{
  "arch": "convnext",
  "model": "image classifier",
  "dataset": "streak pictures of flow and ridge fields",
  "train_examples": 97500,
  "image_size": 48,
  "crop_scale_min": 1,
  "horizontal_flip": true,
  "color_jitter": 0.1,
  "targets": ["field"],
  "num_classes": 10,
  "isotropic": false,
  "norm": "rmsnorm",
  "hidden_act": "gelu",
  "mlp_ratio": 4,
  "layer_scale_init": 0.1,
  "inner_norm": false,
  "patch_size": [2, 2],
  "depths": [2, 2, 7, 2],
  "widths": [48, 96, 192, 384],
  "kernel_size": 7,
  "label_smoothing": 0.05,
  "loss": "cross_entropy",
  "init": "torch_default",
  "residual_init": "scaled_by_depth",
  "optimizer": "ademamix",
  "learning_rate": 0.00047,
  "beta1": 0.9,
  "beta2": 0.99,
  "eps": 1e-08,
  "beta3": 0.9995,
  "alpha": 2,
  "max_steps": 31100,
  "batch_size": 128,
  "epochs": 40.8,
  "lr_schedule": "cosine",
  "final_lr_fraction": 0.05,
  "warmup_steps": 930,
  "weight_decay": 0.1
}
Rows from block 10 of a small image classifier, named by matrix and row number. Rows with one number belong to one neuron. Each number is 128 + 24 x the weight over its row's rms, rounded and kept within 0 to 255. All counts start at 0.
After each neuron's rows are labels from the 100 images, of 14976, where the neuron reaches its highest value: "top examples" is what is common among them. Only what is clearly more common there than usual is listed. The data: streak pictures of flow and ridge fields. In brackets: how many of the 100.
# fc1: MLP up (model.blocks.10.mlp.fc1.weight, 768x192), inputs 0-95
# fc2: MLP down (model.blocks.10.mlp.fc2.weight, 192x768, transposed), outputs 0-95

fc1.649 [140  95 115 132 125  77 129  97 140 110 167 141 146 182 108 122 142 167 127 100 121 131 132 148 125 103 128 141 125  98 128 127 140 110 114 138 134 111 159 142 121 154 102 114 151 147 141 163 150 145 113 145 136 110 121 169 154 128 142 143 152  81 129 161  84 120 160 123 139 126 110 133  98 122 134 127 164 115 155  99 126 122 138 139 124 127 114 118 156 184 127 146 184 133  66 134]
fc2.649 [130 153  89 114  86 164 153 103  59 148 169 120 123 107 111 127 113 103 158 135 121 104 128 122 119 169 129 127 168 127 140 127 153 136 121  85  93 186 125 119 161 137 116 129 134 135  82 111 155 129 135 162 142 141 107 122 124 141 132 113 146 109  93 166 138 119 137 123 129 152 103  78 138 114 142 153 112 128 154 119 138 148 103 150 134  76 132 119 137  91 115 127 115 111 102 156]
top examples: saddle (78)

fc1.485 [ 83 134 110 129 134  82 166  96 116 103 149 164 139 149 119 161 137  98 117  85  99 122 132 107 106 117 135 116 107 142 120 138 126 128 114 123 142 121 125 133 125 155 183 101 105 131 150 160 130 110 104 159 144 152 111 142 135 167 146 137 122  62 121 100 109 158 139 119 179 130  70 100 103 111 129 150 154 123 133 132 150 123 144 147 103 133 155 110 150 145 111 142 128 122  70 132]
fc2.485 [112 115 139 131 109 138 106 132 119 107 197 104 123 121 127  92  97 131 158 133 119  81 161 170 148 130  99 118 133  88 122 117 155  98 162 112  71 146 121 115 134  84 126 117 133 141 170 120 131 170 147 114  85 120 101 139 118 149 173 193 151 131 111 128 117 154 110 149 136 103 139 134 125 143 131 137 151 117  88 107  93 111 136 130 128 166 162 116 161 127 123 116 125 131 148 160]
top examples: source (98)

fc1.81 [110 117 119 119 122  85  97 135 109 126 153 142 145 157 110 109 148 144 123  65 113 145 132 130 141 129 128 139 166  70 140 116 124  94 127 152 153 112 172 159 117 156 124 130 140 172 118 149 139 118 119 122 128 140 142 162 136 139 113 146 116 121  60 144 114 132 154 111 127 126  86 127 118 141 130 125 150 103 160 109 134 151 175 140 144 115 140 112 131 182 122 139 135 139 120 117]
fc2.81 [135 137 131 115  96 124 130  86 106 105 188 130 138 119 124 138 126 162 135 133 100 147  98  93 131 149 134 111 178 134 109 127 120 127 121 133 102  87 138  97 147 186 163 121 141 111 112 120 174 115 133 148 159 166  61  97 120 138 112  62 122 134 110 168 106 132 142 127 125 152 131 105 139 102 121  96 130 135 179 122 146 134 129 160 116 108 118 112 118  95 161 135  95  71 122 117]
top examples: waves (100)

fc1.620 [172 100 120 179 133  83 130 136 134  92 141 174 107 169  76 129 100 134 100  90 103 136 104 123  99 104 146 135 153  86 124 133 119 118 112 140 116 112 172 162 147 122 148  94 140 151 121 152 170 125 108 129 144 139 109 142 173 131 115 149 108 121  92 124 135 129 130 116 128 103 127 142 138 134 137 134 132 117 111 128 126 148 147 140  80 125 156  97 138 142  92 134 124 129 111 110]
fc2.620 [169 139 112 112 145 141 149 101  99 133 135 131 115  93 126 124 140  98 152 156 125 125  98  97 111 173 166 127 157 148 117 158 126 129 126 143 132 158 127 112 155 142 129 147 113 107  77 108 128 121 121 139 138 141  71 106 142 148 143 174 119  83 128 190 149 129 133 125 118 170 118  97 111 117 146 106 100 154 151 126 139 109 111 150 125  71  92 124 103 107 106 136  90  97  89 110]
top examples: waves (97)

fc1.54 [ 88 121 129 152  79 100 144 105 157 150 143 165 122 109 102 167 120 141 132 131 124  98 129 125 137 128 145 116 119 145 153 112 145 113 110 129 166 144 122 139 131 129 133  67  98 184 100 135 172 104  95 180 136  90 141 114 144 117 155 156 128  94 155 112 107 145 117  81 168 157 138 109  77 105 144 131 122 138 107 119 118 145 131  99 156 119 103 101 112 154 144 135 144 186  93 100]
fc2.54 [152 136 112 134 118 158 133 124 136 153 166 140 104  94 134 136  93 115 159 143 115  93  75 117  91 116 130 139 149 130 108 127 161 146 131 114  60  90  98 142 160 112 131 150 101 106 137 145 131 145 131 143 116 139 116 137 126  94 167 152 115 138 113 165  77 129 129 157 131  92 138  82 128 139 145 144 145 120  97  82 124 120 134 121 112  97 169 151 133 101 164 113  99 118 139 146]
top examples: spiral (64); waves (27)

fc1.48 [156  95 122 122 126  81 172 100 143 128 176 137 139 207 105 125 163 163 121 112 135 139 162 112 132  80 117 123 132 105 129 163 125 124 123 131 139 126 142 137  98 160 121 126 142 133 126 134 152 135 114 137 163 127 113 142 145 103 150 131 122  77 144 188 100 140 144 132 157 133 106 109 101 129 122 145 135  91 142 113 105 155 135 124 136 126 120 120 155 170 125 147 131 115  82 120]
fc2.48 [178 118 109 132 108 168 148  88  84 131 149 131 125 106 117 118 116 122 141 156 102 124  91  78 138 158 118 146 190 153 110 115 158 131 126 118  75 151 120 116 148 165 117 137 152 115 103 135 170 119 143 132 119 158 117  95 138 121 116 100 117 114 100 179 107 118 139 115 139 114 135  92 139 137 143 158 120 129 131 101 133 161 107 136 130  83 149 127 127  97 146  94  91 135 112 151]
top examples: whorl (46); waves (36)

fc1.366 [160 105 116 173 113  93 132 135 150 104 130 141  99 139 101 147 109 141 102  88  67 101 104 136 126 109 165 117 134 173 120 140 121  94 123 111 132 107 130 149 124 137 122  96 127 113 151 146 132  95 121 134 124 153 118 156 120 132  80 143 158 115 153 110  73 142 143 103 117 100 127 119 163 109 157 155 151 122 100 134 154 153 159 133 116  89 110  93 113 166 112 145 140 136  71 146]
fc2.366 [ 85 106  95 141 116 102 110 166 151 120 182  84 117 134 146 128  94 166 120  99 141 138 162 146 117 102 117 142  93 123 159  89 149 131 139 121 111 174 139 156 182 120 111 128 171 136 174 115 124 119 141  78  97 119 136 107 125 156 121 159 125 125 112  94 109 150 116 141 128  67 130 154 117 111 121 117 152 109 122 134 118 116 132 116 110 158 140 124 124 145 132 145 168 139 143 119]
top examples: source (87)

fc1.520 [117 113 157 154 122 100 121 161 119 103 137 161  96 188 137 129  90 116 127 127 162 100 135 138  76 147 143 136 141 100 124 133 114 124 120 130 141 114 143 174 121 114 121 125 103 202 137 133 120 127  66 102 142 105 110 140 170 116 129 146 108 142  53 117 142 147 140 114 112 164  96  88 160 128  91 154 121  96 152 115  95 169 136  93  82 110 152 116 108 127  81 129 128  96 147  96]
fc2.520 [168 177 104 119 128 158 140 112  65 133 140 147 117  95 127 108 103 135 143 167 117 140  82  94 137 154 155 173 178 155 174 160 130 131 140  86 113 128 110 117 146 180 100 133 142 119 101 145 128 118 142 141 118 119 102  95 131 146 102 119 128  86 105 167 131 131 153 135 103 109 135  97 130 145 141 129 100 161 145 129 119 131 132 146 142  89 106 128 116  94 150 111 139 113  70 123]
top examples: waves (100)

fc1.166 [131 125 159 105 111 143 131  72 165 141 113 141  72 140 131 135 102 127 163 146 122 108  95 112 124 146 154 130 127 126 112 102 119 134 106 145 120 103 123  54 106 105 105 108 137 113 127 114 114  90 174 111 125 135 127 114  56 125 135 119 107 119 136 143 155 147  48 121 128 162 129 135 123 111 120 114 118 122 145 132 145 132  87 175 162 155 114  98 137 129 105 106 130 115 101 124]
fc2.166 [119 115 122 146 119  97 105 153 171 102 125 127 119 145 112 138 116 132 108 117 153 126  94 165 101  96 145 168  84 119 128  95 148 149 151 132 132  48 163 151 125  75 133 139 108  93 118 134 152 106 125 141 127 102 130  93 128 132  85 152 122  81 164 103  99 128 103 122 110 115 165 155 152 118 103  78 107 149 133 152 131  91 140 105 141 129 119 129 109 133 130 117 196 140 140 109]
top examples: turbulent (100)

fc1.631 [117 124 146 138 127  73 174 104 145 102 143 150 134 151 108 144 145 133 118 103  95 124 149 142 157 119 144 101 116 140 155 127 147 115 128 132 125 115 128  99 114 199 124  80  95 152 142 166 152 119  91 130 137 112  92 157 148 136 142 177 134  97 118 118  62 144  87 120 130 112 122 135  84 119 115 160 135  95  97 141 112 134 126 120 127 100 112 124 165 143 121 131 161 117  91  99]
fc2.631 [136 137 131 133 153 142 123 107 130 160 176 156 103 111 134 117 108 115 141 138 131  94  50 114  95 156 137 166 152 135 123 146 143 148 114  90 105 139 122 139 150 136 127 147 107 132 126  97 151 117 113 185 159 102 137  75 113  92 130 182 137  93 112 146 140 123 135 171 137  86 123  99 139 132 136 149 125 132  86  99 132 119 134 132 127 105  99 144 125  89 121 141 138 110 102 129]
top examples: whorl (50); source (37)

fc1.281 [152 123 112 164 139 121 138 150 139 107 130 167 122 122 104 118 149 167 103 114  83 127 126 165  88  85 117 119 150 130 117 115 107 104  79 135 110 103 140 162 117 102 110  70 164 157 164 142 143 173  41 107 143 123 133 166 171 126  95 117 131 141 119 125 149 142 125 116 126  77 113 146 153 172 102 113 167 133 133 107 123 163 136 127  34 139 129  93 128 144 111 131 154 152 116 129]
fc2.281 [176 116 124 100 157 159 145 105  92 144 120 120 141 122 121 129 169 106 135 158 109 122  86  84 145 185 136 160 157 155 139 159 128 141 106 136 116  99 114 118 142 190 120 124 125 129  97 131 135 133 109 165  93 144  75 130 125 134 117 107 135 102 105 193 212 113 133 150 130 101  93  90 121 149 128 144 117 103 106 105 133 152 101 155 126 117  99 129 136 155 142 132  78 117  77 101]
top examples: whorl (58); pair of whorls (39)

fc1.584 [124  54 164 145  92 137 158 123 163 130 130 109 104 117 114 163 103 135 148 128 101 129  87 101  72 108 169 105 158  85  78 105 115  99  77 108 126  83 134 124 130 128 121 150 155 159 125 120 116 142 158 108 126 125 111 144 129 173 155 142 104 137 153 141 152 153 135 121 170 112 119 128 161 120 134 127 122 121 129 140 156 119 141 102 140 118  97 125 180 122  79 134 135 106 128 151]
fc2.584 [ 90  98 147 146 116 106 141 144 120 157 132 130  92 164 140 146 129 113 149 121 164  86  78 205  83 142 128 157 113 170 119 105 157 131  98 144 145 145 146 141 160 101 108 150 160 119  95 124 158 129 137 106 106 122  93 161 109 152  90 152 114 130 160 152 113 118 105 119 124 109 139 172 137 121 134 122 120 129 161  98 146  89 141 109 130 130 121 169 137 139  68 116 110 162 127 137]
top examples: turbulent (100)

fc1.662 [143 130 118 139 121  68 112 114 112 125 142 134 131 176 114 140 104 106 122  89 120 121 120 131 127  94 156 138 129 125  91 133 103 124 124 129 121 115 133 128 138 138 150 133 123 124 136 149 124 105 132 133 122 140 104 152 137 174 126 198 152 118 127 164 129 123 126 128 134 126 126 115 127 115 122 130 159  95  86 144 152 116 125 145 113 121 131 124 136 133 119 140 156 128  90 129]
fc2.662 [120 138 147 104 116 137 153 120 120 127 136  94 109 131  78 173 136 111 146 141 123 142 133 164 165 122  92 138 127 180 109  89 141 110 102 121 109 113 142 128 164  72 140  91 140 131 138 150 118 127 149 114 111 143  94 161 130 126 143  83 168 125 122 137 103 133 118 132 158 149 135 150 127 128 133 119 108 156 196 157 155 149  99 156  81 161 154 102 169 148 135 136 128 142 130 151]
top examples: spiral (27); pair of whorls (25)

fc1.694 [134 150 123 135  84 128 129 117 108 118 111 148 145 138 107 139 170 131 158  77 119  99 152  89 121 121  99  72  92 148 148  74 125 130 102 173 132 136 149 150 105 131 135 138 120 132 128 129 109 117 135 103 123 132 120 148 114 148 110 137 121  90 135 147 147 166 158 145 129 115 103 140  98 142 155 123 127 125 100 109 133 108 142 131  89 129 134 145 166 132 136 149 183 157 106  86]
fc2.694 [151 166 109 120 118 155 134  88 103  97 177 138 150 108 185 142 125 151 156 128  89 116 126  87 149 173 153  94 151 108 119 153 117 138  91  74 121 130 128 115 133 162 132 119 111 139 124 116 130 126  99 140 132 123 115 109 115 134 128 110 133 158  91 145 132 141 153 177 122 156 143 105 106  99 145 116 142  89 133 104 118 161 126 168 129 116 124 113 134 119 150 158 119  92 108 112]
top examples: spiral (49); pair of whorls (32)

fc1.643 [101 107 101 117 114 104 128 135 149 112 116 185 109 150 119 134 140 170 127 139 126 113 136 166 127 153 145 119 134 121 143 111 126 108 117 129 127 140 120 179 108 100 122  66  92 199 115 152 187 130  65 181 149  89 123 118 178 107 155 135 149 127 125 134 150 127 136 123 125 124 154  96 128 122 111 107 132 130 130 103 127 145 112 121 127 124 117  81 108 136 105 143 143 147 108 126]
fc2.643 [166 139  84 131 145 156 130 109  98 121 129 143 121 121 135 112 126 100 141 150 111 106 109  97 123 133 122 149 132 143 174 154 154 145 123  99  71  84 103 125 164 157 122 137 111 117 106 114 125 112 138 130 121 129 136 111 122 110 116 145 128 116 101 185 132 128 129 113  82  73 121  51 132 121 129 172 132 150  77  88 113 156 141 148 127 106 137 138 120 151 165 129 122 135 131 104]
top examples: whorl (86)

fc1.433 [151 135 151 181 150 111 127 150 143 134 118 104 131 116 149  95  99 143 130 115 107 156 176  77 140 153  97 160 125  95 114 129 129  96 140 167  78 118 158 136 170 131 117 109 105 146 154 140 134 161 132 100  90 112 118 120 130 154 103 143 101 151 122 100 124 136 139 108 137 129 159 137 140 132 131 161 183 154 118 181 101  93 151  87 125 113 105  85 145 147 111 134 119 119 156 121]
fc2.433 [134 153 109 108 113 105 143 113 108 113 163 103 173 137 132 153 136 170  96 116 116 162 144 112 156 128 140 129 137 131 107 128  91 129 100 130 151  86 136 134 146 156 137 108 144 138 139 130 139 133 121 127 103 145  97 126 127 153  99  29 120 126 133 132 103 144 132 148 117 144 109 155 127 141 118 112 149 104 171 153 145 137 121 142 134 123 162 116 120 145 174 154 152 127 104 121]
top examples: source (76)

fc1.79 [ 97  97  97 115 121  91 100 101 143 130 131 159 113 119  89 153 154 173 112 128 117  93 148 129 136 127 122  97 143 140 171 119 131 121 101 145 158 132 153 144 115 127  89 100 130 158  87 127 164 138  80 129 173  85 133 164 149 102 121 133 116 108 141 177 138 175 146  87 158 127 100 144 109 100 111 110  98 137 129 110 108 170 100 157 140 120 143 120 109 142 137 158 145 157 108 114]
fc2.79 [166 129 119 125 136 148 153 112 120 151 160 138 105 107 132 132 132  71 149 141 134 102  62 129  92 148 125 130 126 144 163 148 132 131 138 100 113 139 102 140 126 132 151 127  97 121  81 126 106 141 138 166 155 131 109 142 112  68 117 174 132 105 112 188 139 137 136 132 133  91 119 109 125 121 140 148 119 136 112  91 120 140 147 134 109 115 122 129 134 136  95 126  91 113 129  73]
top examples: whorl (74)

fc1.370 [119 142 137 131 149 100 120 184 101 109 111  97 165 154 126 116 128 112  90 140  52 155 125  98 129 125 119 163 116  84 103 120 132 153 142  87  64 133 130 165 161 137 143 155 157 111 120 158 138 135 147 120 109 160 119 153 123 169 124 124 148 136 102 127 120 106 161 171 124 130 167 117 117 181 151 151 140 104 117 171 125 146 124 148 147 160 143 155 130 149 124 127 108  98 132 182]
fc2.370 [140 118 107 137 159 133 148 149 118 143 129 132 122 118 115 121  98 134 111 156 132 167 101 121 118 108 147 197 153 163 125 120 119 139 135 147 177 113 115 133 109 169  99 128 157 110 127 146 123 125 145 107  93 139 149 121 139 172 102 114 122  91 142 142 125 113 129  93 113 143 129 141 116 149 135  86 114 155 175 176 109 116 123 116 135 120 138 126 114 111 157 123 153 138  89 130]
top examples: delta (43); spiral (29)

fc1.139 [133 109 152  88 141 128 127 135 133 156 110  97 171 101 114  65 109 113 130 114  77 140 134 102 142 141  99  88  84 134 127 107 148 104 118 134 100 122 135 166 164 131 159 101  65 133 154 156 118 155 151 118  96 148 102 148 141 182 145 131 106 142 139 133 146 127 135 149 151  97 125 149  97 126 142 144 143 160 113 157 162 104 119 125 169 120 123  83 180 132 123 101 153 131 160 199]
fc2.139 [122 126 118 118 126 123 120 128 166 132 195 109 142 109  99 140  95 124 129 127  93 142 118 153 117 172 133 143 139 121  70 116 154 124 134 159 112 151 134 127 161 135 125 141 146 111 112 103 169 126 119 101  79 157  64 146 132 192 151 112 115 123 154 148  95 129 133 145 150 127 124 180 100 112 155  73 148 112 182 164 161 130 121 127 116 115 139 136 129 149 163 134 135 105 112 135]
top examples: pair of whorls (98)

fc1.92 [118 125 137 127  78  87 128  86 155 155 154 167 101 158 119 150 136 133  99  75 105 111 121 166 150 131 148 133 112 135 120 118  98 142 114 153 126 105 155 145 122 130 136 136 119 132 162 161 114  92 135 158 147 151  86 148 107 158 121 177 147 134  99 106 110 151 132 118 112 144 107 108 157 114 126 150 117 105  70 140 149 132 143 116 114 115 106  95 137 138 113 123 133 148 112 138]
fc2.92 [111 149 100 144 104 103 132 118 132  87 191  77 158 133 128 148 125 172 135 124 131 105 116 110 128 108 149 108 124 124 121  90 143 122  88 131 107 128 113 147 145  97 159 142 121 121 144 145 127 125 104 109  83 133 126 149 106 119 118 128 116 160 122 119  79 128  99 129 134 143 123 139 108 153 131 141 129 115 126 148 126 119 119 139 116 127 195 136 119 166 167 144 112 145 179 123]
top examples: spiral (53); pair of whorls (40)

fc1.407 [154 125 118 165 162 124 143 156 114 126 133 112 167 110 118 135 109 128  84  98  55 135 106 113 142 160 103 124 106 109 142 155 142 129 173 133  88 164 117 187 195 159 121 141 128 179 164 170 173 126 144 117  96 156 120 100 118 115 118 138 118 124 138 101  88 128 146 130 134 104 158 145 124 133 145 132 135 141  85 146 137 136 136 149 173 109 110 134 133 175 142 119 112 110 126 168]
fc2.407 [123 139 121 151 141 105 145 133 108 133 194 125 118 130 141 116  82 150 128 128 115 129 104 141 100 122 141 140 131 141 144 111 161 124 149 133 170  97 135 131 145 124 107 128 154 103 133 144 148 139 162 109  99 133 123  94 109 193  98 129 117 103 150 128 115 137 119 131 156 105 153 155 127 154 127  69 146 125 147 156 117  93 140 106 130 126 182 136 131  96 144 110 208 136  97 127]
top examples: source (83)

fc1.224 [102 136 116 159 122  92 145 103 143 125 140 169 110 134 108 133 152 151 126 128 123  99 130 156 130 141 155  95 129 154 141 131 162 110 102 132 150 117  98 134 123 136 119  60 102 179 136 156 178 133  54 172 135  96 137 111 185 115 111 146 134  98 142 122 117 159 120 102 125 101 143 108 126  95 105 114 121 122 119 107 115 149 139 102 113 129 126  98 130 135 136 114 135 142 104 124]
fc2.224 [148 149 110 143 130 156 141 102 120 136 179 140 105  95 132 118 113 102 145 143 111  82 126  99 116 148 134 135 166 115 107 129 170 140 133  96  74 138 114 125 178 114 143 140  84 128 112 137 123 135 100 144  83 137 130 121 131  93 158 172 128 122  99 185 105 132 147 144 121 103 126  65 122 120 145 162 116 122  74  75 129 135 118 149 125 104 146 136 138 103 119 125  98 116 118 127]
top examples: whorl (60); saddle (39)

fc1.738 [125 121 119 143 110  73 131 133 119 116 149 150 129 162 107 131 153 132 115 104 111 129 116 172 126 108 157 114 144 120 115 122  75 123 116 117 132 105 131 136 106 197 139 139 140 132 159 141 136 125 117 177 144 131 128 149 141 180 127 162 149  97 126 141 103 143 130 145 127 116 117 112 141 145 116 135 144 105 108 124 152 105 140 152 125 108 128 152 144 159 130 132 150 140  75 129]
fc2.738 [142 108 128 126  97 143 137 114 114 138 133 128 118 118 116 127 146 119 154 127 102 127  91 123 143 218 161 143 138 125 118 148 126 114 135 145  95 168 159 121 185 145 101 125 132 106  95  99 177 139 111 122 121 139  99 152 134 158 169 153 121  55 114 118 122 134 145 106 125 119 112 130 110 112 137 154 122 114  90 148 145 134  81 126 129  97 117 148 133 109 121 138 136  69 102 110]
top examples: delta (37); whorl (25)

fc1.483 [ 75 129  94 150 123 100 165 139 137 150 162 152 139 121 120 136 115 147 120 126 136  88 120 155 130 150 142  93 114 146 131 121 156 101 113 103 162 145  80 152 103 125 120  69 106 174 139 137 169 130  35 182 135 113 146 110 131 111 144 147 128 103 137 115 128 122 113  87 155 115 108 109 127 112 109  94 122 141 130 107 110 136 135 123 133 107 144 119 136 142 140 103 127 183 112 110]
fc2.483 [133 148 147 169 124 143 130 123 101 119 182 147 101 115 145 110  95 128 159 149 117  86 110 100 123 139 133 165 176 112 118 133 140 142 132  87  46 172 110 133 160 145 133 136 147 131 151 153 158 134 138 130  99 112 137  91 124 119 111 189 118 112 105 157 123 125 125 150 109  77 147  91 128 113 121 189 127  95  81  96 110 122 136 107 120 111 170 122 137  94 128 121 115 143 142 143]
top examples: whorl (54); saddle (32)

fc1.324 [118 136 115 113 108 113  93 111 109 109 135 154 111 149 132 139 115  84 124 100 114 127 110 141 132 100 164 143 137 163  88 119 115 124 122 116 113  95 120 129 120 139 161 128 118 161 114 143 121  98 144 170 109 145  95 145 109 178 108 141 162 125 154 172 137 137 104 139 139 132 134 113 144  94 104 126 137  97  87 134 176  82 118 165  96  91 104 127 133 124 119 139 157 159 112 165]
fc2.324 [104 125 151 113 116 103 132 147 143  92 133  79 114 145  98 157 140 138 133 105 135 125 106 126 131  84 149 116 108 160 139  67 147 109 113 135 108 124 149 116 137  74 144 131 130 122 140 148 148 116 103 131 129  99 122 122 130 128 133 135 116  90 147 101  85  81  98 116 140 165 161 157 155 136 121 118 110 147 179 145 153 122  96 135 119 109 118 141 108 142 126 133 114 139 168  75]
top examples: spiral (60); waves (31)

fc1.170 [153 101 142 177 113 116 129 113 151 139 139 141 121 154 108 131 107 141 144 102 109 102  91 152 111  99 200  97 134 144  62 145 128 112 104 163 163  91 143 143  92 145 126 111 135 139 136 138 144  80 120 132 136 104 121 159 180 158 134 155 156 117 150 155 130 160 114 134 147 118  98 144 148  96 122 120 166 124 104 129 184 131 166 101 138  97 111 127 132 145 101 110 161 125  98 131]
fc2.170 [ 92 144 127 146  99  99  98 141 172 104 153  97 115 147 138 160 124 141 132 113 144  93  95 139 106  79 150 101 106 109  88  85 136 170 131 126 102  69 143 150 136  63 154 148 106  79 126 151 112 128  85 124 123  98 122 133 122  96 124 160 109 141 143  88  68  92 122 117 100 180 146 144 135 120 132 132 106 147 141 120 141 133 147 121 132  94 128 178 100 147 122 150 146 153 179 108]
top examples: delta (53); pair of whorls (37)

fc1.609 [119 156 110 178 138 143 145 135 132 130 149 141 141 127 123 144 129  77 117  97 136  91 144 110 118 142 117 107 106 157 104 125 150 110 133 153 162 140 110 178 163 134 204 104  95 141 138 160 123 107 118 162  89 162  88  95 107 152  89 154  86 100 151 130 155 135 109 109 151 131 127 116 126  66 150 177 142 131 103 150 119  89 169 140 115 128 121 117 141 110 136 116  91 128 136 129]
fc2.609 [ 99 144 137 135  88 116 124 113 117 124 205 126 146 128 137 115 108 159 126 109 127  85 154 112 126 124 124  93 149  91 104 113 151 112  99 110  78 101 119 120 143 119 144 122 148 133 167 135 140 134 137 133  80 130 102 110 129 168 136 139 120 146 120 124  82 134 103 159 135 103 137 115 147 129 125 172 158  74 131  99 120 138 136 131 130 133 216 126 142 118 142 111 139 148 164 159]
top examples: source (46)

fc1.45 [ 70 118 114  98  98 113 129 122 124  86 136 135  77 124 141 133 161 175  57 127 109 135 156 157 129 111 120 116 112 102 121 133 126 155 126 129 153 107 111 157 125 116 126 115 104 128 135 144 161 133  86 107 166  98  73 159 149 107 153 116 121 116  96 118 149 126 107 142 123 117  65 144 141 140 106  93 143  87 122 126 107 134 169 144  62 149 149  89 129 110 134 108 126 120 105  99]
fc2.45 [121 167 127 137 139 142 124 126  90  66  90 132 133 128 139 117 119 120 140 158 139 140 117 101 156 115 150 160 124 123 169 145 104 123 127 105 146  90 113 120  89 160 123 113 110 132 102 145  77 132 143 130 140 110 155 101 102 136  80 128 146 121 115 138 129 141 141 140  63 136 136 121 111 157 136 124 116 170 113 162  98  84 156 127 148 116 128 114 110  97 143 112 112 137 128  73]
top examples: saddle (50); pair of whorls (41)

fc1.120 [ 85  62 102 134 127  88 107  84 165 162 139 113 129 141 103 111 134 120 123  89 135  94 136 109 110 108 158  92 151 172 124 113 151  99 113 132 136  97 145 153 143 124 139 121  97 114 136 157 151 142 122 147 118 119 107 136 175 184 121 152 153  73 103 163 123 148 164 125 131 136 149 146 122 104 130 170 133 124 107 114 149 147 143 122 153  92 134 117 176 154 115 137 101 127 100 141]
fc2.120 [131 122 132 115 104 116 157 121 100 152 182  94 137 126 123 127 139 122 137  99 108 102 111 141 122 161 134 138 131 151 107  96 152 114 119 138  95 192 153 124 176 131 130 138 158 116 117  94 172 117 130 125 103 151  90 134 113 183 142 147 116 114 138 146 165 101  90 160 147 101 126 109 147 130 118 136 145  71 133  72 164 115  93 134 119 111 154 142 131 151 126 118 138 141 105 145]
top examples: source (63)

fc1.494 [134 124 118 171 136 111 122 136 118 118 126 142 133 145 120 119 128 139 150 112 108 147 120  88 148 131 176 125 165  92 100  99 120 126 134 156 140  96 122 149 152 118 195 140 103 143 118 134 124 136 143 129 119 165  97 108 128 175 119 146 153 119 113 127 154 136 129 118 159 113 150 104 128 114 149 118 159 125 122 123 175 128 144 155 126 141 146 101 131 151  75 154 110  79  83 191]
fc2.494 [ 97 195 120  95 129 130 153  92  85 134 138 133 153 143 136 129 131 171 138 107 150 113 127 127 135 144 125  91 170 124  81 136 138 107  77 110 116 147 109 121 129 124 126 119 145 164 145 152 144 135  89 114 120 143 111 109 115 125 145 117 123 132 114 138 100 132 115 173 136 106 118 119 113 144 126 171 147  84 121 108 126 137 103 151 116 142 132 131 158 125 114 154 117 139 125 160]
top examples: pair of whorls (73); source (27)

fc1.663 [127  82 123 126 111  99 135 147 146 147 137 104 144 137 120 131  96 114 101  86  90 154 122 114 138 132 107 129 113 137  96 118 107 138 142 143 101 105 169 138 167 108 140  98 117 137 178 174 119 150 152 124 100 148  86 141 125 172 119 144 109 134  89 148 140 144 144 125 132 110 122 141 133 117  86 154 165 120  88 157 122 140 147 126 117 124  84 111 174 135  97 149 131 124 124 155]
fc2.663 [124 124 132 107 109 110 127 108 146 133 157  96 161 127  93 150 119 142 114 124 104 152 147 110 115 127 104  68 110 145  84 120 144 120 125 176 145  84 135 122 117 155 145 103 153 111 103 107 123 145 137 113 124 163 101 111 118 145 139  74 125 145 139 132  67 144 119 134 129 143 155 142 122 130 141 140 146 133 169 152 139 175 115 143 114 123 142 141 134 143 121 137 139 113 139 119]
top examples: pair of whorls (100)

fc1.672 [157 139 115 169 131 105 147 159 129 124 118 152 130  96 106 160 135 106  95  71  80 145 122 127 140 135 146  94  93 193 119 147 104 118 139 100 122 138 109 177 154 154 168 108 110 163 172 160 149 119 103 180 105 132 127 146 150 121  88 101 133  91 141 110 114 139 135 173 111 121 137  99 133  96 145 141 159 112 128 152 158 132 138 177 111 125  94  84 186 144 129 125 113 152 133 134]
fc2.672 [115 156 122 143 108  93 105 126 126 121 164 139 123 136 153 122  84 168 136 127 142 128 154 163  99 164 149 163 119  94 121 128 156 128 152 128 126 153 157 128 166 123 118 128 135 126 158 144 141 116 140  88 100 146 110 144 137 183 127 154 105  93 139 137  71 140 124 125 118  95 141 161  94 118 136 113 115 115 123 174 120  93 140 106 134 115 162 109 135 105 149 123 183 113 101 113]
top examples: source (34)